From a checkpoint of a small rotation predictor: nadamw at rate 0.002.
Rows from block 9 of a small rotation predictor, named by matrix and row number. Rows with one number belong to one channel. Each number is 128 + 32 x the weight over its row's rms, rounded and kept within 0 to 255. All counts start at 0. Numbers have three digits each. After the name is the row's rms in percent of the matrix's.
After each channel's rows are labels from the 100 images, of 14976, where the channel reaches its highest value: "patch colour" is the nearest of a few named colours to the mean colour under the peak. Only what is clearly more common there than usual is listed. The data: simulated grey scan slices of phantoms with and without marks.
# convs0: first 3x3 conv (model.blocks.9.convs.0.weight, 176x176x3x3, standardized in use, each kernel summed), inputs 88-175
# convs1: second 3x3 conv (model.blocks.9.convs.1.weight, 176x176x3x3, standardized in use, transposed, each kernel summed), outputs 88-175

convs0.25 097:143103125127165095173171150169187130176095123145079085093156140155140174149126129131114185099154120149126137169138068174165122079110102158078103143157148151124124112144208140142171091121163166114176148159121157029158124148177159092148124129109121139120117168151166
convs1.25 111:158127183145095174168129135159147124142152119121139155192072113108178147154166121101138149130177177153132150153132160143140160107162126115152192179139145124171139160134161109181157177144195156135174114173111137084156134135149134144094121122126107143085135135171128
patch colour: black

convs0.71 076:136095128122134065169144150170175133194058121157091070074167168135141174150109118141110163085154134131120130163139068138148131058107110127088093151161139129087127119144200102147165088131120145111165135138138151048149135158175140091160128135115114128108117172115165
convs1.71 092:141134168136107177155117175154133146139178121110139180201075092099167142126163115064118153128170180148145140136117156132154162153163088114126157172128134117167115134127156127167146164143191135105167120159100132060158118113137136147067115093115080140094111132166108
patch colour: black

convs0.107 069:144113140158123057136160112115107134120081138079120057070086174161143141161137140095125126100137107100064106119084092124141099067100118137060047146155128095089103103098163095104120120147110152151126140125098107134128128135147133127146114122094122132186149156122166
convs1.107 084:114159103169115173155125084087077081089136156118130162119128165153109140137140168164183109074113113088145180079112117146089148168173142127146154099112110109114165077097129135096114147130054108104136127087153058149112157173149105123145196181196201101161179116091127
patch colour: grey

convs0.137 081:154138174137157080180167175170185154187092127146138093074165174163137205149159127134098165123177136130116140150131107154140143086120110143071083151139130097088091114101180121141107108152109178113175113076113125088154153124193130060173099158102074105190089174109169
convs1.137 095:171161172166116183137175121120098120101163168119093184193119105150167137163179139119115129169164159142157162166086155139141166197163084123153162162131105125154152145134164188161135166118175165131185142163147123099164116095131103149095136140157147138153102153126131
patch colour: grey

convs0.114 116:147146137137157088160163211166159197176105122168112094076142187108135171139131132125079139061154147132081123127161129150173143093123112139053080171144158080078094103086144096105108103138092119140119126083098140066151116111176151109175110125073086096117087161115175
convs1.114 095:134167149150043154156126121130109083092144169178112141148094176149138161152142124078087119082101133079116158128127131081077173171171108054147115123139100097089086127070133136110086139084065108110134131094045083075118136072123050149132089103110117114183101142091150
patch colour: grey

convs0.166 133:149111121118161086175172151168181124150110112143074087080156141149130173152130130123102188096159127146111134175124091178172127093091112163067103147154151140104124129143189144139179089123163167133161168146109167038161125156163174111147123137098101140110110163132159
convs1.166 130:151134179153096161198129110164147116145126125118128144179068115122156174160144124111110140101175178153110164141153167130134139088170111121139214178138145101161137127107162085174133176125149147145193086156078135077150140130163131126102110123122096128114120112171140
patch colour: black

convs0.111 068:159147152128148102175157168133159153188096118149104111088167178177127192153148129139092165084158160135100144138115110153146132103112102121031075154124115112113080114111180142135137085129117175118180114105109135043152149132170126074162114146089084101163091167134149
convs1.111 086:131152176158094174171162134150123128122190158120095187193100105128188160175175123100122151156178163125130156169094160143123174171174093109139172164120087110151128126123168132169123154090170155146201112148109131072137110112132096145095107121124101127117119132132119
patch colour: black

convs0.28 132:161103125110152084166168152160173125151106109142065085080156142142132164147123130127094185098152138150115137168133089167166115085087103156081111149154152145110130121154189141146191093112170153128167157156115164030161113164155171115151128129105107144092107161149159
convs1.28 130:154128176144101154186097125161145127142122098124113141181076124085153168159128124117118140092180174157114162152149167119145118075172100111143211178146142100159136116110153057170138176121159122154185079162081139070138128134156143125106122094121094128071121104167150
patch colour: black

convs0.102 103:126101131135104035146137099130124117123064089124123030045136156125162128155147119133146133115133101116125105138133083123108092045109138132126122111155129157075140114153148080137132140138142153133142130160141117151133151149132121144145176135133172171176154157122137
convs1.102 077:143108121135174126050106114094119163125094109049207093098146103127108064096142129148136101163118087134108103082113087148143099104070130167114101088084105124121126105136125135108140114207113122121079149135166136204108136171108172088155155173138136110070139129116093
patch colour: grey

convs0.156 075:166135144128149103161166145130150125173104124142102105085160162176123182152142136131106171066156132147092142147120097164151134099103117126020065138136131126129082124122189154137158077129159184113168129129101146046155147140166130078147113149078096122152102166135152
convs1.156 093:127143186154098169190146142160136136135182140117105171193092105123192167174165110101136151158182172127133156180096168141131173147174105117149180167120093103149129156120167136174124155101164150152203106138103133073130110125135102139098109119126098121102141113135116
patch colour: black

convs0.73 058:132152169115125118170145183139163158194106133149095124099165178178130183160134119133094169085160143105107134136094125115120134104131115095060083161138085097124095133106189151147135083122118169129177091093116136043146157145173098061159111137094089094193102183115165
convs1.73 079:150152176157102176155166126145119119117177148103095182192107097130181151168182120097117133159173155140141153157083161159139184180169088129141168159113090126143138115133169158162126158117184158125196137165125119080153108091128102146088125115133122135110104141125109
patch colour: grey

convs0.98 085:125100101091118065101142156109120165125104090137148067061148154122131087083088097151140084063108098134113061072157086140123111077107148124067083124082139147111089129152126113082115096172126141096092146155142079138142150107114084116145162149116154153165148119145124
convs1.98 079:059135099112125088125160107132150121142163145139107107094164119139142127166100094150121113147110069062110125139099102117087151146126141120153102064097069106059120131100101120100053098075058106175115144044149142157109084133154092121140093132116118090141135118065109
patch colour: grey

convs0.34 126:122117151130123055132145176144135179130097102147178068056133177143131127111131103122111109124117155113078100091131119134141127082122152133055077143111135097058100150104125089115099125171077159110106123098087103151140148108138100090156117144073093100178114125100144
convs1.34 131:108147091140097135101122104069065077052117147151131132100105154158122099159114151109153097062098081050125156081101095101091139169129140105144124086112058106095143113063130114092094107112077093101096097072100063135108113137130089120155125133161157086179153144089136
patch colour: grey

convs0.118 085:139130147140166102169172154159164140156100138147130097093119151136153187187134137125126199099183099135090139168081128164154109088141137162060047156185125111085120132104199099119130128154139170160144148106089156071127085132169164092166085137072101108157105169100162
convs1.118 098:144158174183103206189131075116098060095136178090150181186100131153168171179172140118131116108165161127150193146100148151131151163164129146165178136121099093147158126105184151160091176139124144096197148146106094111154145128114095150111149160166141118174142135119142
patch colour: grey

convs0.105 107:147124151130123064128141182139136173134102113141186084053113182138124139115137109102136134118116151125056108115135129119138130090124161127039068137112154090076089155092146085115129115181098159121114113096068111139124156126148106073156097146056089110178128113121157
convs1.105 119:125164121150087162134135091073072047074138182162113168140110155160146126183127167095149108081110098057146172096103126111089158192181122106174130108120074103078170097066140151100078157115061100109119111059077072109100120120129066140138123126158153091182156144092129
patch colour: grey

convs0.163 126:152115125122159090173174151165178119146109115152080092080159148156129173153133128121102190097157129143105132175126094176167129097095116158058095148157151139105121132142191151137180095130158173136165169143105167038161133158163174107151118145091098133117110167129165
convs1.163 125:154131182151097164190125126158148123144130123119126147182069114114162168162148116106117141112178180151119165156142166137145132095171112130143210181140138101159139137111162086179133176131156144146189092158082139076149137134154132132102104120120091124103125112166138
patch colour: black

convs0.115 113:155117132122159076176170159165174140162095118151100080067154154154124180146134125125110182092158136149094132161133102179173139083102132172036072144150159140078114143145173139139185098146156184128157166141101161056151139154166167092158125151075113136128110154130160
convs1.115 112:156142184156095165184132106156140108144127122117134159186058111126170166169156105099129143111176173146124165159139165136138155116171123123146197173134131088141151141100156112173118167130146149142183105145076138087156133130156127149097091127124091121127135132166128
patch colour: black

convs0.31 102:096128134153142111195153117188195090147134147141099099111129142146149199155151143109111185125191093116132150152106082142133129091142076144119110143176114125109119075118208129124090155124130162113195115113120118047154114119179166092178120117118104106146111179113167
convs1.31 109:157137167155125184134132120111110120105123118085156157171121109140147131138173147103130124136169164177150153197096145163169105130140138158152164160127131145182161177157179163179180165177219164119178148220138132115152128130114130134096162135152150162112107139146129
patch colour: grey

convs0.91 076:126123101100117084121155178141141189156107105152119080067134198110142116104082104115133091043107101118082073070181109136143130083111129123052065124089156107099094117110136091058121101161106128124077137138102078112141149114141080120146126121077121135146145118145140
convs1.91 083:076145099115098106140140099127136092132160149143114111108148135155146151150112112142119113129084057065127134085104101102049169164143134102155098051103069113074127117089107128092037115066038098123129104055138102136104099109151070113134110108130144123177131110080102
patch colour: grey

convs0.104 125:144108101122151103170170137170182114142114112143066102103148142149128172140124136126107182106156111144135131168131074171161118096096094149101121144169159144132129113146199144123173098116168165119160152156123147034163120140165165124150123124121111140106116176141170
convs1.104 104:166116163140096159175116112171148108158117102121137128179091125095160154144145141117129131070167165165104143120173171131125125056161134119141197177139175124169133138135154052171163187133165148140166075180096129073144141133158133122093143113111122158074126109184134
patch colour: black

convs0.35 072:136078151120109054113154107141129096120077147149104052072128140158127096112091140104136158104165082125095087154176061128129096036122120143097101153171154121082131121128186124179158127144115164104140118124120113125156180152158106100153131172098140129160149187130164
convs1.35 073:112112138113131149088130160115122155126166122076149158168079078103133096108125110057080124136159162146102130124098124173175129124157036168143162170097129126140144119119164176155122163147172110093150143139106142079145102043108158129036114111096073134107064126146081
patch colour: grey

convs0.119 067:177146148121116104141151137105120133183099143145083112092153178183140152154128149138124145046148124125092122126126104136138131101112112093021060137124117118122080118124180156131168083108142166117146104121120133054156156135146097078140141135078108114140123182125147
convs1.119 079:073131149132095158188151144163143136139203130110109167184098089115178174165149101071117152145177163105114148175089162135124178143175085103124169159100082104143102115109160119163102128078132124142201092109072133054113098124135115127094084086094061113132126074125092
patch colour: black

convs0.112 103:150114140127139099193175136189195106148109139154107098083150130157121199143134140117096199107160128142116154170121095158130131092112113125075097152159134122097122116126212135147147112134144179104188127119100134061152117148183156080161095150098083120133092167126157
convs1.112 108:155139179149110187143113162123118136115133129097120193204096105093165140137155122095136130116178175164161158168099171123163121143173113141143159179138124118163149151137151144181139168137173124120167122188117128084135110112108121148072132109136126145062120123141117
patch colour: grey

convs0.56 088:159116082094088131081130114088099124118127127091109134120136167136139085085077124128150071034096067149124088095133082098134121129098106093092113101117146138162102123148145128074153071134165141109079128171149086075101125124114097137137153120138157170132146116135144
convs1.56 078:084115089103128126173132113156137123137179133147101121123151146102138141148088106163166136134134138067123137122104111135074145116179152142178135100095084117092136096094111118105084154066054093113157048064133090135081106133159088101122163090125163118166172056086092
patch colour: grey

convs0.90 103:121103134148113056175160071157154072145084106110123049068128147149170164167157138105140162115163057136117129164116073148115110053109115136108105104171130141101124116134185082134127136146151173139168145144115123103132129136158131135145141125119134156177137172115147
convs1.90 080:136114151177159155114135087095096129088113114046210107138144114158144104105151153158142118162157144145148145121100087167154082085129149166141156123106113121148164122144170158160135153207127160068157139156199095194151137166103164093130203169166149116166144120121116
patch colour: grey

convs0.124 090:147133140141153076180164148163168142141095114160129089065148158176116196146143124120111176103162128150081146151129122177171135094125129170035039154132155132084085154131162139132155121162139201133158148117095150071144169125164156085172117165071103112150101146123156
convs1.124 087:143155191184096168196149109150132113118140138131119171179084112158194169176184127099152143141185155118131169179103164157150171152172105140152187162115102102134157135118165134175109166107139142139183116125098128103153129125149095145103084141135113112147146152130122
patch colour: black

convs0.83 102:160108144115145057165159162166165148161094108136130067049147157135128173131127117121106177092145146144084124136132110161157135074090143151031065145132167136075102143147178118134172099163154185120158140152094158077140143161171154074159125153062105143153109146145153
convs1.83 097:149157155149085160174105068123120064110124115116097153157073127113161153176138113101160136062162154098126177152101162102108153138174117104151188149135072081102173106067172092149093153108088102128188074094081113119146101146155109145126119103152136090166168115134137
patch colour: grey

convs0.109 089:111106097116112042143133161136146177164110087141107053046142156119149113107100084162127087076128110104125046092155093120104145070119122101084086136098118135095089111150126102082106119132114112121127123148153112131157140121123065127152168119125143147124143126155137
convs1.109 117:105110086103133067093156112139152126152112135124115089067167113140102102132098107134131106127090049100109078097138107120108098115090153108094047063111123137075088130145078117095102078124096133163064148089122133150125119135117117128155101156099127126125134128113105
patch colour: grey

convs0.125 098:143102127131158092172165159161178138181084122159071085090156159154148179158120129134115174085153136144118141166136067169164127077112108148074100149153135143119124118143207130138173093115159158114175139160123161032157132155169152095152124122102119134114122169153165
convs1.125 110:145127182135093175175130152163149138146166121123131163197071114105183154147162116081133156141173172154128148147135159138140169125163116103149182176136141122172125151134159117181152163124191146133177120169098141067155126141148130145096112115120093145092132131173128
patch colour: black

convs0.3 086:136071099122102103155142112165143126105110129135141087127097139103135126096070119136132111118145141163141101114180059118137078075132072162153156164155177139111126063152162097131134114162121161048158133137167065094131154122123143144180146165165163137115141129144185
convs1.3 082:169111133119163157073088171091093171127109077108133126169127078096133074107160147104178152071142167160139128196107161098161107140096131128132119183123151142182156187151142152160205171154218125118109122170148202130162099123110182142072146096128099154102164154172129
patch colour: grey

convs0.21 081:116094082119130103158145144171152134089101139142137086123091140128127118085111109112163121122130125147148113120173050128148096085159085180149156164121160134112141074146158123127141128175133187042155141144154087086144181122136139120184126169175170135150165147123175
convs1.21 084:164129152143155175094106138106112137133115093078158140175132095108151099107152150092149144112164173157154141197110155153172105107123101166168154178130148150162156194152168144163185192168203130100146121185151166133148098086119186142051158102142115154068128145184100
patch colour: grey

convs0.167 107:158115139129175083172169157173175134163098124147120085077155154152131183150141132120114190116161120150099131167132088179167137087099133166037071145154168137088116140132183131141168100156159187127169166131099162071153139157183168089154116165077104136144108167128167
convs1.167 115:155147178156087177169138115134127104135139131130126165187064111130172151175165111108131138128169178136132168158117175129142147132176125125159200178136125103153160163111167134176146178134154146143181099144093134090156134129143113142094103131134107127144137129157130
patch colour: black

convs0.18 102:185143142146120142187172142196177107130153166147147144115137172178126195129153152111118171093172100159119152140139094124105150127126082120092104144162145125139094081135206126140114106159130192069172113102084084061139099117176133103191110165088101120162093172115191
convs1.18 094:173130161127133161130114154098106132116100084102148150179148121108164123131141132092142127101161158177165150229099167143170087147150141164147135164137134142161177193163158168162138166157168134108154142206140153092148091109098150140092168091139127168090113115142138
patch colour: grey

convs0.143 099:158109129129174069176173162172181142175089118155119070065155156153131184146135126124110180109153134158099141161139085187168142072108128172050081144143164135082112134135178132137172103156147178115173163132101154065147140149179170085154114154082102129134109159127166
convs1.143 109:172154174159097177162128109139127109128147124128118182190077112126175146170181125110143147126171165141139161153125178125131165147168115114155191174146128104153157157111163113172144176141177159150172115155105135100162130124144130156096110119138097119139135150163134
patch colour: black

convs0.94 124:141105101135142100173171126168179099133111117151087091098141151159135169138133140113117189107156096137126128168129061170157116084109095144095114141166156136131128112131200148127166106128168168113157153154118142052167137138168168119156118127118110130126128183138177
convs1.94 097:160117176145094152181118100163154104164116096107149118177092122096160157140151135121126135086171160172114151137155165138119106051166117131147217179132171127153134148142151060171153190150153162140180085169098133084156149127142135125098150138118132156093120110169131
patch colour: black

convs0.45 118:121083105131128070138120066130132086131084106096125060084132139116153119124121112154175121121144074139154097128134070132123083066131117169147129097152143180105145101179139092122128146127147149122137141174172118130128138141128125150139191137155193181157179144134128
convs1.45 104:137100113128190138059115105084110151118111103053192120121173098127116067074135158148172122148122105165134114134122108143140082104083152174136114101108148167143149136180116155127155133208132131111101140148182131192115118167100186091133195157141168152072156113138089
patch colour: grey

convs0.138 130:150113117122166071173170154167177129156101113145087072071151147146127176148135132130106185091159125149116134168126086175173125078097113167071096153158157143101127126146187139137183096136160165124165162151120160043153119154171178108155131135101109140117119165135169
convs1.138 114:149126174147088175182121101165142108139122120125128151185064117111160160159155127118121139082173173144104158137157176130129146091173128111140202182143148095167138141105161084173147180140160159151182093155091136075160150139163132136095120131117108124092125134172137
patch colour: black

convs0.42 093:124145137145179131189136179184197156177136149142111121122116144135168208177142132127102186148183108121135146159083098139147141112153096152100079135165117100112132068103222110112103142121131160129183128094102127069126085111188153087158081137108082104139097161110166
convs1.42 097:157142173146107201161131112109100082105121129096122158184104120138165147158158125092135130115166170147164171195091167152151120147156133144173166144125119133168165181143190158178167169154199166099185143191127125092160130133101099151095152141160151155157132151133142
patch colour: grey

convs0.52 125:135069129119124041132117102118109126124072089125146033055140139112134112110114094163161107118133114139137087121146088114121079042133119141133135123135137165089130113172125093125136138145129137120136126160169116133117148140110128143141189141147180168153169137137139
convs1.52 138:138082091094177094049101127090117156136074081076174078094156086120086058075102143132142104114097102148110086123127109134147071077059155158112084111102153163113138144169085127102142104192131116138061129125147162170139114148106177104141158139121134140093133124137102
patch colour: grey

convs0.22 102:137118145152126057173146160163167171169116116191075062068145177130157164146124149130108146125175131116126108145161064134125135056143085099108147157132122100078114082106154105134096148099092103104167083080123123129163159094162112082163139090114092101101115172115154
convs1.22 087:122145152099130094095185135151148173162138153132068147139131120141101125143107123106050123161122110131100086093143142101113109144121070063091106120104124140127065092161078110114131076067132105164097114134101129098114129092088099112110062114089090145116061110126096
patch colour: grey

convs0.144 082:089136123158176133200165177183199155172140133113114132123131141167107209144144105103088175139156142110106169128096110165156147136127085168085095167128125101122088094087179147083062141141100161125199147096116114070144103117194184090172089140119088085158088142131136
convs1.144 098:169172168190098185164155110109106108094144170114128177159113128152169157180201154124131126128170166140153179177097145145121151177167105115161184168134102134160137116141178157157139163114179174117188128180148107089164142102131086153095143152160153138141117161131135
patch colour: grey

convs0.99 083:148069105108099119119156104137111086100107145136077103135119119116137099117075131112119152092135101136133109173175046114128059078124086128157148169176148130143183087149201125163170111124128137087146112158141119066150122153145153118150113142158133143101147173157156
convs1.99 086:148111127108125155077076165109124151121138108092124132172118114072138088101125142077118150120165181152127121140124141155173096092134072140134162180130149136170136135132156108160169180142211109082149110194114137085127105085105173137063141093106080151058079100177110
patch colour: grey

convs0.151 109:173114140116151065178170144178185125155087121129140062054155131153123198145149139128110188114157121162120153157138086165134126064094127125066096145140162126079113116128188111128157096164149191102180145122105127082135126149193155082149106179104095140156091156117154
convs1.151 100:156148180150104195157135142135107129119140143120117181202092102111180145166159121102133124136169170139163159160105180119149163153178103138154148167138118102153141168116154159172136185137158144127162116159117132096145114094114095148065119112136125131066135129141108
patch colour: black

convs0.153 132:157112120119154080168169150163172128146109112148077085079153146147131167150132133130101188088157130152118136170134091170164121087092110158075108155161154146110127122150194141143190094126167161127164153157118158033160114161166175112154128130103106145102112167153169
convs1.153 121:149124174142092172183109116171150117145116115122127147188068123089157161154140130114122138077177172152108156138163168123135129077168119107143205190144151100164138132110161069174149185136163138149181086165093138065144145137164141130098120113118112131079123122177137
patch colour: black

convs0.84 064:131152144108138117165163182125164184186106117139102109097160164170133177149123108132113147065151145113092140125120141148157126102121119125014055158102115114125079153104171153108150077136137175145153127131111143034144138134160119062143117136087100094165114141169136
convs1.84 083:121153180155094171200161104151131115124183141120112179183093106139193183175173112114127152163169154107117169170091150133100204166185103114157195148116075110132140106113176147166084153071126158150214104119114132080145125122154085137103100106123118118132136130124110
patch colour: black

convs0.85 090:154102153130148051143157181148152176174081094188111049057163177141154141121124131152122139118174137125128101149165067154143122043137116133113153161141129100055114124102143112147122135132080135101146123068133131126169157126157107114162138135128095092142131171104165
convs1.85 078:131149168110144134081197177127125180142156158143115151172122113151135108131135116095023117210142147118122124149116146111146134149133028095129136149113107136122095127142096171133087114083127134149121162123125149090149108039097110136089076102112076130153041132112121
patch colour: grey

convs0.145 112:124121155128127067133144177144142173143112107148177082062123172149127135113131100113107122127116157105069112093125123126141135098122153128039070139104133088072090154092132102112107118175086164114112108093076108136132156113145107074156102147062082096190110117109142
convs1.145 123:115167111151093153124121091069064061055130171146132153126092151168138116177142159105149103063114096055131170088087118107087157191141121107155146098113048104098139106060150120107088117117083091099122098077091067111108120130135077125144120133168160086194149147088134
patch colour: grey

convs0.13 111:128087124151121055159139073148141080133081108108120049069119151132165139148142131125160148124152075127132105158130068132129083051125133158123121114171147162100145115156168090143142142125149158134153137165148128124136134149150129142149174126137168169166169167134150
convs1.13 096:146101120140172132073109089085107141112100094041216101120154106131113070082137159148159110147128115170129116114123103154141070080087152173140135100109147152155157128174127131128155142213126132109110124151179123199112127163096186087141200165154164145099155112139094
patch colour: grey

convs0.173 092:136122140139174094174159165170179142164104127148127095082147148148136189164136136116131194100172115143095142163112119180164138091119144167029054141152153127084118144122184123131161107157162180145156158126089161067142121149183166077159100146070099127139118164118163
convs1.173 107:152156179173082183191138073138115065119133141110143167189068120139176164180178125112131133106171161133133179148116165138126154121173131128165197161132120105145162152110181133171127180140145153122190115150097120099144141133136103144099119147147118134163137146155131
patch colour: black